A small self-supervised audio encoder (BEST-RQ), trained from scratch.
Model: 3.34M parameters, log mel input, arch wavenet, norm batchnorm, depths [12], widths [192].
Training: soap at rate 0.0047, batches of 256.
Data: 26041 training examples, 149.4 epochs.
Rows from block 4, named by matrix and row number. Rows with one number belong to one channel. Each number is 128 + 32 x the weight over its row's rms, rounded and kept within 0 to 255. All counts start at 0. Numbers have three digits each. After the name is the row's rms in percent of the matrix's.
# filt: filter width-3 conv, dilation 16 (model.blocks.4.filt.weight, 192x192x3), inputs 96-127, a 3 kernel for each
# gate: gate width-3 conv, dilation 16 (model.blocks.4.gate.weight, 192x192x3), inputs 96-127, a 3 kernel for each
filt.110 102:075107077156121087202147168128122144185154153121115159114148110077129127131153118117102100141138255159116184086152144081110070153135138157134126140088126139125121151072132132112137225197121116111140097099089123113093150167183152116111148170140126092176177134169108151137148110081233092204
gate.110 096:112120109147110100154147194236149219199125150103160070095156078152114102139116118147102151184059212178094216150157149102118095091117038154107177188137124180158099120158104062092094151113124151127155118159080132132099124113133135093106121122116096102164160120159120125146153193078149116145
filt.111 108:142132140137154132121128116025114059110132085146162179135078158059067057140135145142141116150131199094114083124135151096119113113093104143121155089120101133145160123096115133123162168136207139107113135153129118154102088139227085099065103142117118176108110066146109159143125112143158147091
gate.111 101:160174098123126106107105109096141098118121137148115148108138105140115157153149123125131153196107176069099137254152193100174100107089059165099150077106109153100110126042108125084129137134177135145139192223180129102126171103191106078141157125134098076130190093124142155116118131136114115091
filt.112 099:042107105116098145135102153094143147144148111128123143123116103137135093076141181086144118158121095070147166113108112108072160132128092148144104126137112202126102130160124129100149133112171178096143161134109165134102068108146144155126165130150111084148119139098055134144157143143089137092
gate.112 099:156213090095175109143148120117145106103104111107140118150128171143154155144151107121160087135159086172084044122120140151122097139110165128138152095112147129142128055120123171094160145101107120069137056159186100142129128111137065125129112138166145121067139159152202137143125156139155125129
filt.113 101:076157179092105159087120121108134144114167168171129136111121130132144115143147128168179173100123187169114145123132105051110169088132111105097150145120183134113120200079146121140111171134159131117172133170125161156126194102139163126088097137131071135179084127116101137137139161243101131131
gate.113 101:151132182172128134117141132136081129084119165090180209118163123120168142094143144153133109194081111133064124162131195082126167148139124201111142146078067147182106078154093068090119119091113161118108227149138088124095081092116174137142095158087134165123125163100120118115090123090155095166
filt.114 102:129132140164151082073157089101105160100103131073090164127144136099158136064074170062115087092151122108143159129122124142132170132131110144184130083145156125130090138106125126182117197138172138080104121127093055130033107098189127133157160094137161148179125176060115136133128086075137134154
gate.114 094:174090141099137100102116124142136138101150144108120177153131156186152125104123116191172153136134184124099111184174145146135103117140115098140152093101155080133116074151090131146119096091160113121139124125125046176052151140167189122122153153118153073189125125112097169095147118072131164113
filt.115 099:148179161096119127146112153155096103079105113090185116143192123127181128123078141132124095154166119145070144115134195195143111127163145116149112168073081135171113113128104114200137063098131104137139132163106166113195136121133145121131076175139160172105113128136157138114102165118163164103
gate.115 098:074123112086108146069107100165186159077141095122159113163180131124120162142127086173127151136106171099087148127105157117123110144164136120056120137085100095146129091144156118097117118095159171084115156152117111129143140208156170144138132109178085124109124147113126139122088172117134080134
filt.116 101:146108117176144155127131122085156110105147114118140161130139103068145097137086146141171109094109028196164141058138090180134158144131124102045097157095122088095089172125145067111113080111098139129131124185138134185143096032084117113108062165147084109116091110115093099131217145197139113137
gate.116 098:140108104106195156172167113197165154124124086091085149146119161179106179163186152167145166128159102166152161128187169103182194145128138118103171103117118118083135137108119088101092106175098141161135182150136154067145144074126113118137167132088085129110084118093124124126146176177161102134
filt.117 109:158114134152141111125075104062204156162200116112085113147150178135218144100135123116210145137141149101076055119073122149154108211124172141142119124152135090165141094190124100064096125091115143110160153083104097139092169171132125190115144165165121114151124113160138131171139190169110142128
gate.117 099:148118140114103122114123145146125105132198140129220142102219110160215180143127129142190114144196135148103158160017146118177151136124129103107150115138143101181149135249075097118091167140139148122135111107094157124175119198129106200124142203118137124093144100110139117121112172105106089121
filt.118 104:142121078191107151199187163209134148155176108130219153134146132134124151069082092180139184126157096168105126109053125093164110134148120131101126157141101158193125119128062116153113159112123173114144050104067154172170152125089150132109143122136115109145171176178132148124126128094125106146
gate.118 116:176146165089126051056079051090132084131155115114147093149127133140158137157143167137156148132127130108135104160149160146134179095083124139092168138146143120143126114150149088118105053158055125149116255157244101104112054138067131124122129122096074134085061105042150124149133160095072080081
filt.119 097:153061120036120076098125099073129147121156127162154169140103109184082183111208182152124112129046139091167177122060074069100139133080097107118134167209167150120141135079100115132155108126122138170102141115116086131086155074130131090156142097166092170132124129080117088110072154126164122137
gate.119 107:142125106117121123136158109180169166137118119183102154144156166175159131056107051157127140148124125086132140188170161141141122178147146123106161137142091123150111111154127064079107121102134094139080094083079169184123147125166165110141124122093107115125208130159166121146115132125164125096
filt.120 106:121127126091136086171129128116082120146097149162146137082172057090104060157118167117144076135146103165150109113142132118108103085190090165124135114079121126054177143118122181175165167174124133133135141164179128121104165137075126132126094124116183147129162174148100157111112171092113110224
gate.120 101:125162097106172124131186129150133139104170163173172136089185109100179125121111096133144116138183123128097082117066142139191139140183187098130120065145079155142137078165134098105096111120092090088112128109119141096064092209048137160072109190112155111165120119163117176132112134151059058137
filt.121 096:150108126162067176123112153144152187122170169090113139089141108083125119114097158142182139179158117155132147151160142106149119118116114114065109078082125157142124148170098091124102106102098137164158165137160157144150060145152091093119059121106149082127123113093109140128102118106101154094
gate.121 098:115156083059137114164109134151133106097195104137202120141163111090175149182167126195195142101140119190092158127105159133136121127129092148103158168169129141171154115080153152079167066125092151148119158178144151125157133109156121175130101137163123125105119206124179125108178209094149107100
filt.122 107:136025125092107152131069140115145109116141162164094156121111132186089143154105089213132116159102112128195168143137110126130142094026127169116107217177133138087135132096105119104145119170111119113110058064040137080149136117156128083122117141125127121134126119170096125100119111132135088126
gate.122 103:149205088074118077158206193039114098067194156131160137131133152168230155088127115140136141138128099111101150145108122155143168136150170098111118133211177156181166162162088114104110099108101086113115164157143141061109156196151163139154120173099096150151146168127142172182101131094128110104
filt.123 096:131137188102111101130130169167115118074083097159109139127169113111144142191166194176169159132160161136122131046141108162170160101150127132153108170136116162138160096113099130141103140130114171120205151128169159136144093082082180081186118126149120123123108195109157151128143148105119132160
gate.123 097:129152119112095109105101136128154110126167126160167124167178155152154126073109128133165134103156106125115121160139147115133078168156139194088194136136148151148132156184145121115113161125118082126097101158128105153189191162150131148096172166140125096141087059146167145135138125098155088163
filt.124 099:153155157114145100159119211114096101169130180095125098142073137135101104138160146045158067107137122114143106136125059126094154150081102134130121096149144127145159119174099132139119147149115124157108098144113079111094153141094118145124170131118124137138095087092135132152137121166173156166
gate.124 095:109135055124193146111100119121138121118110111178111163099131156164156144086136107130159118142152147177093135108133108140120087103086120141077143098115135128171167027186094148107127086130136131168148164158128195163165109148093126141095123111093091155152130100201072135097103118045124129158
filt.125 101:147155151144127108101125102114129137101088110172184168134108154088113088140089082115088186048161086124107125086132142081133110118171143123145141207135156079099138078163181197124176145135113120087137132127114066109146140092128129089111126114139118083124106117103101108086107098103123142107
gate.125 103:132086113190146172084140107109134180107086137067110086141140124120167144156075113196165142103180095163104158180190127039167099131154076159106133081111130128186093142152106111125156131097100199140158117155130103150129139168132165155089113123143112134125107149127151121058179136127166104133
filt.126 098:151109141112097114155123090082152162114145131211034116088049138165104169156083097123048099088120112161232088129131132106125104064111165116110127112082096118026151060096156169127120132089116143094084181115117027105126118179139141127110112111173094110085135078111153119124109083133184124151
gate.126 101:141221137136106098138126114142166087080157135155148117154139084116182195154071185073149156126111166120092185139107134114131164123170096106094139142132159135199128107175124074109041113085121156119112128181128141140166115169101151162186071128111085100113123101086153134148106124096150073123
filt.127 098:155146112104160094075152109063108093092128108146133183122135134135112136066147127104116075086126160107132168176144123082154191121099129080122153110087135097147097096085165095182108126127097145113158147145117093154166096093106175147166217119143096168102094096135150199098153078109131065113
gate.127 104:094113096144105187109132183154101134146122175162136062151133109159158167136043129158132164096157154059114172115158153161085162171125146077125102187123112140123089037146078104094089112104128192173191160157116117111122126126086108179195131158121150101141159149123087116148066133107070131077
filt.128 100:124135130142132115124159165119167059084115103163172150084094144120188129168123103140124054160154110212142090104088141159141109141175150161119096143086136179151198122176204145132074183087090112143110133141219171090152142134128151189129103111104142133144114119124124128129121140134120111233
gate.128 096:107134143083177177109153108175201166138227132122146090137129103143140171088095160128170178145130159126105140121135161123160167186115189158093103081145102131146165095160065061105090094083055196151201118119182160131187136100066198186186130145086146147119134103182082146130100170126159083092
filt.129 104:076135035185135147208115178115119117163123136172141112090150060084164117089120112089149111075124119109142116117090128075136141169155132073150084077106127127154131231168119200072131167066164109115108079090154097097166132126116089173109170106101120069144164113161136128173166158140206102117
gate.129 098:161114108148103149152093151143137120131089120147184161156166151179141180076136102162126149111135164094107107181138160113161123156085025193103167102123146120067148130099127086101112115069094178120178145116156143101137097118146112136175152103118087178202160161151133183184190100095115085129
filt.130 098:180145134246179198086116079161157134162175173097095145093116113143137189101147130133069117128095142119164133178110099039096118132159089123119121121112202047101158142162171175125045111130174109098086111120141096100140107169148112128118216107078148117137102124096107137166073176088112104097
gate.130 097:123150125108207123126102136162144113049148128155133112214106118191168143177148125131135122111095161123104101102139137086147128131120129172102100123138111124167154138130122090106066125027110163124145087152144110188167178186125062174133119133081128111132133130188140103112130128162168061112
filt.131 096:115082105189133183192166118189117138162123179124084126110207112090102168084197126071135143152115137099108121154115181084150128152139123110118093050141130116140130157167156173166097182121116114142116112118130105120154183137173108094113192106128132158138127105090127154162151120053112110050
gate.131 096:077196159128133133175131120192098113159149077157204160152122134116186127123123192128150165138070135155065121147104148156133127141161152140099101151143152107190091117127067119068121122044125141127122138163126076116168083094090136147136130125101131110109153198084123114205119175114133135111
filt.132 096:116135152124119117116078134159117091180138108124132183174168147127134148119091109157151140127061117061076075164134126174135110151154143158158153178104138096147125168138137076092177142112092079113114119101151109142063080095145050157083150123148137128123147176123156161133086144069134141119
gate.132 102:104121123120154104151182143133133203147184170114136133117136097143145117192152176194142218132181194116144169106113122140151150143152116096126093164157096171182145098108095140132128085072105159159186137150175164179155153152182148191099123093103104097105147152118127131122142156159108130097
filt.133 095:156155145093138163164150110126140106123120118179174124099132164146154138097158215100135131105126136102145167157101119170077136102076141115120162102138106156110122112122093105127122111158152113138109129122131095087112103128127170161188099134109167115144167104175131144152118196135119128129
gate.133 100:110161137087138102068149108134203116140139073119147188123153088196140137137127117191173173143134129211124157104104138180207163146185141142122065133088079124164184102115135120115080133120067130123121154172161115184170126117124140108126135127094128134142124144201136140154170158115126133174
filt.134 099:117136087175094195140101114140079082169111114111051116090084159166109119121105086169180185119102070165143157143172098079113110150164149097110083129154185164100114153154150117073111125074089112123119153118153165147207098107175100136091141140148156079120126149138155147115134154167114126118
gate.134 097:134137088107147129125121132165166105105122151087192122135123077161173144089121094136198138140087093114130164200152157186142119139140135145094096129137140125111134150159067074115114110115097162092155149158125161173132170110100188166198087126146132069094151169176130098122181148134126078110
filt.135 099:101072103152159161142169097114095112163173123137135122090141100161128162091131120106107081166069156086101122065102138100110124100082113115133121160166168173174127160143192229097135157139159129103112088117155117158145098130116086101103127118087139138179178130168179158117114088112144159077
gate.135 101:110071120104139105142149133096215113116175118162158103116138105163116198103154104129082146124127175085125110173104173097117099152136175162081134138081156171073167131136183134135104120156103134137109164093142134126123145165128135075124129142132086132111179155191185165147120143137119162092
filt.136 100:098113121136104121152132144122104126109144173104115144164130119108122138157129158147167154168083134168115159132127146138151181174130104131106091135102131172187122091104143139127128162133147149113113117126106152132144149153142100150091213079120108094129115118088144169144238130123142066066
gate.136 101:166129155082111094137126102124149146146118123132100170156163123151145174117158099177160138114160124156140081187143135153153119112181161148081217106079141117101154120133139104074122116126133087082143167131159063119129125163207134115229196159149144100139140118134151153113059123104158102114
filt.137 097:096126136016134115139086178056140050091125153174084116144086079144156122146162159124136099159134129097156087082095109123105134107105109117110093148121134114102131088125192137136157136121166120144136127114162028095031113132118133135163057125139113175157136126064192113104159108089179116142
gate.137 101:130143162170113128148111105077132118132167164165108147136168160129163133095082059183153142157157098100134131103128181126146121184112138139142154101094121126168112097147174175110140128089109106165105147123104116160121110183166112123143197135201153162076139110131151167146143148161063153136
filt.138 096:087099161102159140095128172092123111182133098102106152132127135121108118116213112157129191184159133128237083129111159088148093135107147156119104110169127186139150167055136124146198158152121138156164166148151185168137163107100128124047151096183178130112110107153156167060148135140154051204
gate.138 098:048095120101133185119120098096115127155149129136128101171133075185166113140105136240163191150136149117132197110102133083116111129145121090069107135154110167118110064162092139110176148089113197155190106116120119137127170159127110104129193181137140096090106117122148129074130142132110111047
filt.139 101:113180118139139186152149122157113154091157151113102099092121106125086106107124135088092069118100161103148133115159153173127159119147149173126166066166111141167175104174118143106115142135139076126072137119073113159154103128117072175102176098139126095153155160154135160152136175134181136115
gate.139 102:149169124156141140186053128129172113108180133044074126184148153139109126153133141109149105133182127124133148143115172154132182176163111143069214110087119136139105180129074095087107146066141128115125138157145159125102107149162115103144119138134110112119107170150141128145171152091159189139
filt.140 098:131157112145155119132160171158120156117179154190168127094129068130126141144116137147168126135107127198055122130123082170123163154095116121156120176116160135153151139102080097080137135126102138136104120147139113110060026090092147141106115092073191122147112197145098138152106133179111131171
gate.140 097:115120135159108111101129127148127100112138077205160165138166107122192177108087124133132095132139067167154151170144133119155121106115131100106146129102162092182113100174125124132088106102111118089114166186135087121122133149146189130099114144144076093125152128149177142100107126106128137116
filt.141 096:114088173095104147120085169099078106160159173116152106128161082117103105098120097145117086129120139122120105074105168089096116109076117110117133134143046170131131157091181124167158121120085065114081126094124106172119142124127082120074079148153129089143133049102182158117162100105181164209
gate.141 102:044185113129108116045140095141166181131107107115127086135174078148148127171124114143131116102117182157099160085118159103157084167149169112113154162113080184121154130137165109107135065113077079149155110188130140138125146080143188100175063125119103099164134171138138124090090119042115134187
filt.142 105:151159150139128161140136156130184165153151141142111087152125124171147169118118118138149095129142114174102134150108143162148167102162118146166210140217177184187149141156095111096116078114077149107147108131108165144162115223125089144132131177164138113068149128122104136135135122097102058106
gate.142 097:087115143159165136103159093064125115083152093111175135156136133108177128112124113158105149134135131144089123137074122082181153125147118119087095155126084115183121079170105100128132141082078111127156173118175100151110121142085197107153134186132141091191122146155183099106142149124149096107
filt.143 100:148189151170144135085141105138091101152131164119111166128101108152129150066127158163101149166177110129105137170125114085133173099152111159146076088160103093163123134174104114115054112131084130174177114104147135082204099139077159179153118130045120097153216124164143117159129172144113131070
gate.143 101:081155121119156143147127162136181135161220125140124146104148119127171128053078078132136151111106127156137159172118183164188143105134140086096141119099099135157146171144100105088107115087115097134139111170151119176133180130177162147133094116124066143089105201155156151172142158167112086162
filt.144 098:095103097070086122208132158066121143180090168181148099167183124168106153075137113170111158105137123123085116133107133163128131100152148144091146229065118186146128146125141109127124157148105108115102168137129142089141116161123086138072166074122097150107155083144140136110135116122097130127
gate.144 095:180133114157122139028130086163193106076168118141151147153160142173164147129095131168088124148127132176090155173138165092149093137165097072061101133126131102102136104131144128136093038169077127087096162119127153102140109100104139066158103107142171092080148183130108128089088146117081110133
filt.145 099:090088142111138134097121115161106143113154158099094127143084080143129108101142146124103094143110061098148170104140106134105164158120178071127091070151151132106113177119190138100122152118176116089124157147102116135095123106139077128081116128142109116125105132074093107144091144164100079109
gate.145 092:147118126131138138095110090145124136083160087150153134133109134153125194158175104155097161144100122096178106121065159136104129126125200109102109121145116131112153091125119129116105088164101166134118193132125124067119156190135149133114122140138115147072147111127136086109106191111128067078
filt.146 099:104137161088126097146150139136090149147137189089087087115103154118104134129129123118133100148149134189171191132148133186127202173069178159152075133125149101075106134095161140140158150172127127131145076089104100106059149159153120114116146166228153150157149084140139072119115112150159127141
gate.146 100:133166127092128140135116131151140152113121095130086110168139124174146185117127089177096158143118148139161108140134171180100166221113164121139108116127135107115080088142114117170168154112164158126127091118090111107108154128192154107157111127128108155150108144080130172095102109100137161099
filt.147 104:123164156148110191141161158166136093076186071023161122162120127157168150116168175137140154068215100134131126120074160137125094179164169101125133118123156112149123148145100104108039124098120112126146184137131167160126125156144148150132148109092121105101118111080145113092142170175121131126
gate.147 098:118163134138119115102123194123165149138144170175203150130140143112157166081115150207143126132170146066108057131133153142136129175127154076114145081164106120144098095107100130096145119184123167116129106183132108131097126170096129138090106120155181114135193120160139153176151122102115047121
filt.148 099:067089169130133170120123076077134090142167145114128112213122165096135113202136176121101084092148113081131092091141094169151101150113106129211210106063129113127094106109148125144046139198131127134116134146130079114138094150116074102157141097100137148145106160119189151107156131094114142172
gate.148 096:070194103155109159114204162140119127137145093091218156160166146160117115126131151131189124118137120128097159176173175110113125146160101142101097085050100099137121061121078055082121124114108188093202104183076182173137148128152172113158112099115142078105142187162132143126139158155101132135
filt.149 098:160095142073141122129102115079145182059132170182125137153159109103097096121172145095161151162058123144170151121170152126173155087109171092114111146072099082126172170136128135192123172134101138133068134143124104167147062122116119091126162114078129156125138138151145135148132108175114064162
gate.149 095:157123113194121160125147109132147166172126189163131099170165113144149098119128151219141165146143168103159170094115142080175099107164146099123120127118102112192172096135082145145132104099108186142182151155111085100114069131094102112121130111116135104145170123152105134124134114090128114092
filt.150 100:116129125069116135129123144121082146175119159101119117069141113137149123151148128115140158142146120112118128106116145150098141077098175114170125157143165108114129094142120132085120141155153096135135142141152091127085093115123141108177107179089142145105119128100162115156048160104081152112
gate.150 102:163144199146137163088122147168187110107092105146167123150169127140114090097099163108138138125152138157046226178112168107161140155170196155055140121132112163178114111134089100111152137092093128118124122127084127157119149130169156110199091160104116081123169120135151114159098174194143115165
filt.151 103:116128132171128081149116117129146121126150129068113070139129156136122105178154161203165181164140153117126171084134103146160114136090185107124144168144142105121144080107106187136130134125084121136184136163138117118151081147149119124162167142147077116141088150116118133207180091131107134140
gate.151 105:134113125155122152093167143117180168135142135122160122193149053145149142077102098155114145133137088157110123187128210130132106090162181125130136077113077100179145069135170096118136094107120117110127137152100109122146086133158071149182152167073102098153212124133114129115173137090162134071
filt.152 096:084117157108152152123131151131151105089146097133112172087090085131118117082139148145129149124113120208144181131106134110189124097108082118158119104161128146118138081085138118135054098118093159149178130132150123160148140104107081098161148052107091150106160177121163118122199098138197129171
gate.152 100:088130159139111102142081070141111132071188134151119145095128152157176158123132162131120120129130113168132153141157164142141091185165114171116171152107138167178098072122146142132093141073100059075090145129157156188131093103143158102133168149137155124131126166124106153152127131075144079149
filt.153 096:112122166112140095128136138132129121153165099144086173171173165132142178076145082060121102145143138091116083134142140146128131172133184140154125121142172111121131183181160104115099167162134047102026096125137114137119153089141161157105139154134144172082073129160111176126109102058162101155
gate.153 096:080129115184166139065145155169152129177116111101126166127178096144141146071181107099115165135108121131210074195144168149197161148175139142121122106131115133150104129072088108176109079135085053155105124192141171142101158113110186154128072101126109129124164162143175168126115153111104080115
filt.154 102:036097118165153126151098099093158117141152126157084145133124096119110112100150155074122125097107136065154177153101154125147174131102111106127143099157101145121106224103115110115145140105084145133142147118150149166167127158164125097104179154079130121087142087159130144088196142185107124144
gate.154 104:119084145134147127121161138110131095083138078102185122149161149146127131120119107173105144126141147106013101171176163134116071174154192146124175120097146126080148116075138080107065104097105056108132151170108163118128181106154108106169094160141091132104144120134121111152156152172145135129
filt.155 097:138108111132078104127112122125098142086101120235175128143163117100157142075095128112118124047119099062105177165133147157133176093146127131132102163098126133138129105073161055128067121153109123121178133169088132087145160162165126177149120117109125110090132113086164125174072151069114101088
gate.155 098:105124126107079085153122130133139098169154149141171117101109134152163107098152098161193151140091087127129126168126179102152069137132170132106096139149094170142143140138129141073114083079094072153099142155162129161128109149114118123096100129149102096065152092176187185139069105154080112148
filt.156 100:099103094069100082131106149120089119097145145118180200204156186098126151183111154145119144101091147125089088106081149136098097100090079123107161167174155114141137145106095117143131085118140158104110154112128146108142155104171082059049138187144069127164084158083110107147132152100176134121
gate.156 100:123162141148113124136154114092124114116140139143120117159130080137184149068080102138163089136171158085126155122169177086126107141171118123091164126087117149146101136115062085098106106107147106136116128149131145143119116184107123167099096119194113119143158134113118161125109136105199071111
filt.157 098:125096159140141179130156096164183229142110162144120192164183144136143130115128070158101111087137155115122101126113177124077094119132179118146155114115104060131122116148152135120063133122121159158110142116071073114122176140169130148150093104108121094141128140136144155086140115097160101120
gate.157 095:148082151103157091134171143087164137119145087114130125119131123177158142052082088164146121174105137118134103150142144107138132094137090131121156111102106096164124150140138130097152160111121156108120146125160080152077095145101052148083188098172160115153164114164070147054100114085125136200
filt.158 093:121147160128135107127154137093109097161102095083118137084154109138112137103092111083141084157186124123116108150125162153103114126099139176123136121189199138094076208156134118117149113201127102152088159147162156145129130107101145125173184172131132138145074161079133113182096143060178145116
gate.158 104:135160074146190135119184152140150205145152185080141109170177197150144181078125097144142123147142186113068081151140146120185091197150172141105163151125141121189104126120125144170132133118144082160106113184089116175157118154178138165102150121167148138118115122166122198145114142105048093103
filt.159 096:085111140115095181081167126123168153154113215098129048152116101169152155126131165135071136155157141095214139174094145124121107178123144146154088119066153125116132150118088170160074100134115061093136133127103080132123140165131105110179142100121123146128133082063126154174062135033147158114
gate.159 098:100154110217095153134140153125117122147091147079172149126162146109152132023100149147146171121143090131103087180117170115118106144148172130076071138070176186129126142095110097145117092122102117092141138199125165172105141116097163043122118105161183152110180188136111143132142144112097117108
filt.160 102:184176123068216027192110119065129106174125155147135176141111146123102145112159103170150131157130170099137151118133120141168139090151120141118190088091157170107167124103076135176112128127137140160130098144141067127051131173123142134106146175140127148157151150145138108082122121109205082132
gate.160 105:120074108159134174131179081135193148121105118134148179180142100137147135123106087154171181114122129118104155119165153108129130182146163162111110133156123114136098088171151108102084077106117105152131173151141148136125117104137127099085132186143149123122112096086198157127162188123160132152
filt.161 097:140082196094168141121124122107141143085130107154072143107086115059133100162121153108091145130116159090125146109190117111096069091104120166116142065096116079081097126129127135182151215126200085118144083149107100174062185129174136094128124178112163159194099166150117158137095117149166137178
gate.161 093:138150152134140135119215106087127122103156098181156128141125166156165111177131168120135152113171102141106142155115157153135116134185140063093107096090111080190051126147110127131129111184112126114163144111120117124115208089165093099130136111133121106165088118131133183169158128148111123116
filt.162 096:159116200153170110113080137078106102107148132142110192157143092143104172128137078106114131084118123094136101116121146155141105138119168123130161157097176112099129127098156171096156159086159073124106158111139070120131128076123047131129174152144150168128074130157088127150063107107125111132
gate.162 105:120090135162145125154133100153177158117155152152128140136153134145146113111139041144143158119148128143089107158133171112171101136179143140176136087109123108121082139074108125113118126060088120146137131152144130138176119137151109181114125134087148110087097130171154162165108126101105095097
filt.163 092:096113099172122156141098151148088160173092131098122095085196099120064146126151108172166165153149138075080104101101098062134076089144143078150108143135142185149104090121109087159145123135136179164166137144110113149119153122149160120142166157113168124148158110166128166150139107123092097102
gate.163 104:144071104111122124123127139117128147103167034090118121131132128121158131123101128148155165163122094140122160168182136121165095103159138062091080133121115133171136095105081083157086083067104222137206140150145122185125078146149146128185132157118124167125149110202086199124109129178099115109
filt.164 101:063142146098108114124151146119136067172112147102107080105216141131131112198157173117153175133186094177098148093067100129146096118145151147136097145134155140161192123129136142150176125134124181164148146087119096164113128128138151095143120168122149138100119153114122121137068132093110101115
gate.164 109:128163121146135078146097102159156207143145109109142104102187091153160157101080105115150130149136098108088178199155207105154133181175153154064189083045099112139108121147105118108104131076131132128111135129112127151115176131161209136205107170103108124098151199161141123190077132125114121125
filt.165 099:110080141193144128122155133118128139145126166170165138118067151161129186081140102110115097100127105069135131117141140075158130144081124161111146140129170124096140143056140090158100164160105062122054124155099080102104087172157091120093110112060095151118137105138119122188142130075151127111
gate.165 107:122130049192123150118133116145101116105121125128100139086185145163108166124129091207168154139141074180087129197140118104155096119155138090128146078093110167186142100085147075117122128093079156137141121155120201162161146138170160087124115111169103113115165167163150183110184175129107091119
filt.166 099:203115154121159112080165085186160174147187137131150186144164118185124179096125055181111122156138149157125064145097137183130158163095138192146114061135120157159151135148098096080091128166096118137127137105161156089124076090128160087143145150087059125033118121085102134063136154083110096106
gate.166 092:100164146115121155088101149129173143088175105067155097151145160109149135115116130125114135127115101156095140140076126088159140100172130145102126147122121163103141063114109125143103082168127172130138161149103139120144085146101150111143088115113171061141147087125192108189116157143152112154
filt.167 097:109142158030064038088141103099130107094137109123116142102108140140148098160148208133156157096124098162098089096158113147098075109120121136074070167086137132169110121119132122086111117050100161138139162141149166101126148176142131103126112141174089096087088087148129149191126131179174139185
gate.167 105:108201128133122129093165127115144109140121101137164088109170129154144165106127163184149148194179146126138130130108149123173118126179130137054168109148161099182134169140121136105133149124129120127110140141154164172151142197132095150123209127110102104128090149094116131144104165114086099149
filt.168 101:188120171165090099128083130105086074189119169174098129162145141156166133212126143083137103060103160122237111142097151130169156130133134163221166193199094091138105115151122080135153122158160166165100154083176128149098165212114156208149133145167146112123101111119158153170137176114117086132
gate.168 102:144190147092140105103140069157167131111098148070139117145160132124165166134098092175124145111154144110121151171165142131175155125167141106089142125109154153181108075136068083144134015056106172140137192175199162167130088094118132085142135106134065127135163233156114116094117125071088084091
filt.169 100:156128100126127140201158169190184213082166119115155142127141143143138121085125087086079076090107076092114119152126100098156147139131109094047128147120087157126144122131075075140118120123063114142138174165112179151085064129084207157132146140096149136169140105130143123103102144130160101085
gate.169 095:156166143199153111146124195183110135115148145107129084161180166112160110123106071187147099130130141148059084121108172143178143151179154142064121122122124136196173118119148148054130127046131158114130084142123170157178136129167133171118139142185123085121185142192116131099160156136044087152
filt.170 110:145109131170121118116146120095132113149086096160152180130129060176085160152127147131082156118150168170185134151134129136126110078134149173133136180141112157086134146138133048152141143140119145114140091112118161087184127086160162114120080109063090104122101135098079103109161108122082151172
gate.170 110:150072121147105121128109147150156139129194135117144117159185186161234149151182147140168133114115145116091094144078157111212147192133188143110121130161118136146173145237122112044162138133115129106130129141135116131154125155083104127126152170139125102141162078134192163138146222144116083129
filt.171 094:137143109128079118099118115071079074097121125120133099102171105143101177220155196208133138177122138138148093092081070143117120080104140105106077159148136147149143094104142195105160130132114169164182124107112076108114158178134095107119151086178135139175080143098120112079150165110147141137
gate.171 098:099111087096105128141116133188109222117135121152128095168157108146112128133107160147116126085065126123088162150193148148104130133141153147110149103161118145180113088028042101105143138064110107189144139154122139129128147107179134165138141182177135080085112125084136136127106124124167115127
filt.172 099:175119101124133126097108125112150048149116174148146134107148152120123120198118131110104170076157119178118091111079126178127106140080192097163143110144118097144136140116182106153064116112125112161144139159204128136139126094132093123156119174156119141057074108090196114123144107152142096107
gate.172 097:110123082141157118142142116085104148127138087114111132146155146145171123112122143158184165114174154127094095129130134108172106151196158107064124067114090147199097171150137153137147131083107147148192149191146167151199106151118086210103148143149105086071135095159116130075169208132128094132
filt.173 106:158120119180093130146067149152142139153117098166159203130166071077107161120152092115178096106149085142121107084117139172207126120099063087105109141141128101196110110051139145130171158078128136137139130072163156110145136110088131107099131119139141073148093118116102151114166118123185188118
gate.173 106:125122157117121145187149152115094090132145097114166121109105090159132166144128090153155099158155168078141127096124113148196154150113134110103122137107098145155142143136111138146164077121051144147081102180129141153126164134128089143107090172116091076097147119144081124122128134112154129148
filt.174 096:124152084149131077119142149119129139154081126116121145107167083075202101156123116148147131200121173107144097097158090075126097188141164078150127039162087128148159129163136151110156142090126146107120104145116146145088102150142040132056061125110167151065127146128083183095153125129164089156
gate.174 097:168189115105115107098112159141208088154134134153132177156120083174186142141101119152107128127110101118156114152138169150169158128096091124174099124152160138102119102158115163112111099113144088108118089123147083137133109135115140201164139150159122111156153133153165180163122069114117068115
filt.175 093:083120148102100119115132075120126115094122098094106158152171122158122168143139187134121130120163113107140134132146120051210090141157128126139117090094151104107103134120135104170073063118103176130193137113161089142079126104142177091172125107096094115119153139112121142157122140132132091130
gate.175 103:061138120171143138108143129202130183195113155111097104166204217120141127095126112174165186095107144070093117130134117152148128156128168103137133164174135139136141086161123131071115095080107146143100070158112085159121138102202099084074115062128088087107136168196155148144108132140102128072
filt.176 101:082095097101163127102128104088085153166126140077060122114098032126083104182093161187101186151136159156142159078148114107108181109151130114142111138170162098143149139105131142144162116101125194118133119137153128150161117124182082130152185122123127074130066148106142127107146131107170136073
gate.176 103:110144086089105106118137125091164156142186130149124114105201165184160112100137170180185148209095099120081077157076126181137061162139126143063152070142153162169075124182083144072160112091148135142158135157113156164090149144153125152097090179154161114078171145119140188121100181113134116145
filt.177 125:132143143120149118123243102152225134116233124126182107122156152141164128113150129125067141130115127148120138117069117128165135107222110112148121129108108128017128113140115125110119128209146120158119112160139128112124141112130137097132119145128141080134133181117140230120131137130137134124
gate.177 105:158113146121154129143136141145104111118130130111144122144155169108173111145092168112145112139122151127123122170152136114150098044116074107135123104084108119114116128129124139143144125044140158142145145083142083166107157171170153147162126135160172108168161117144162122154121133129148076131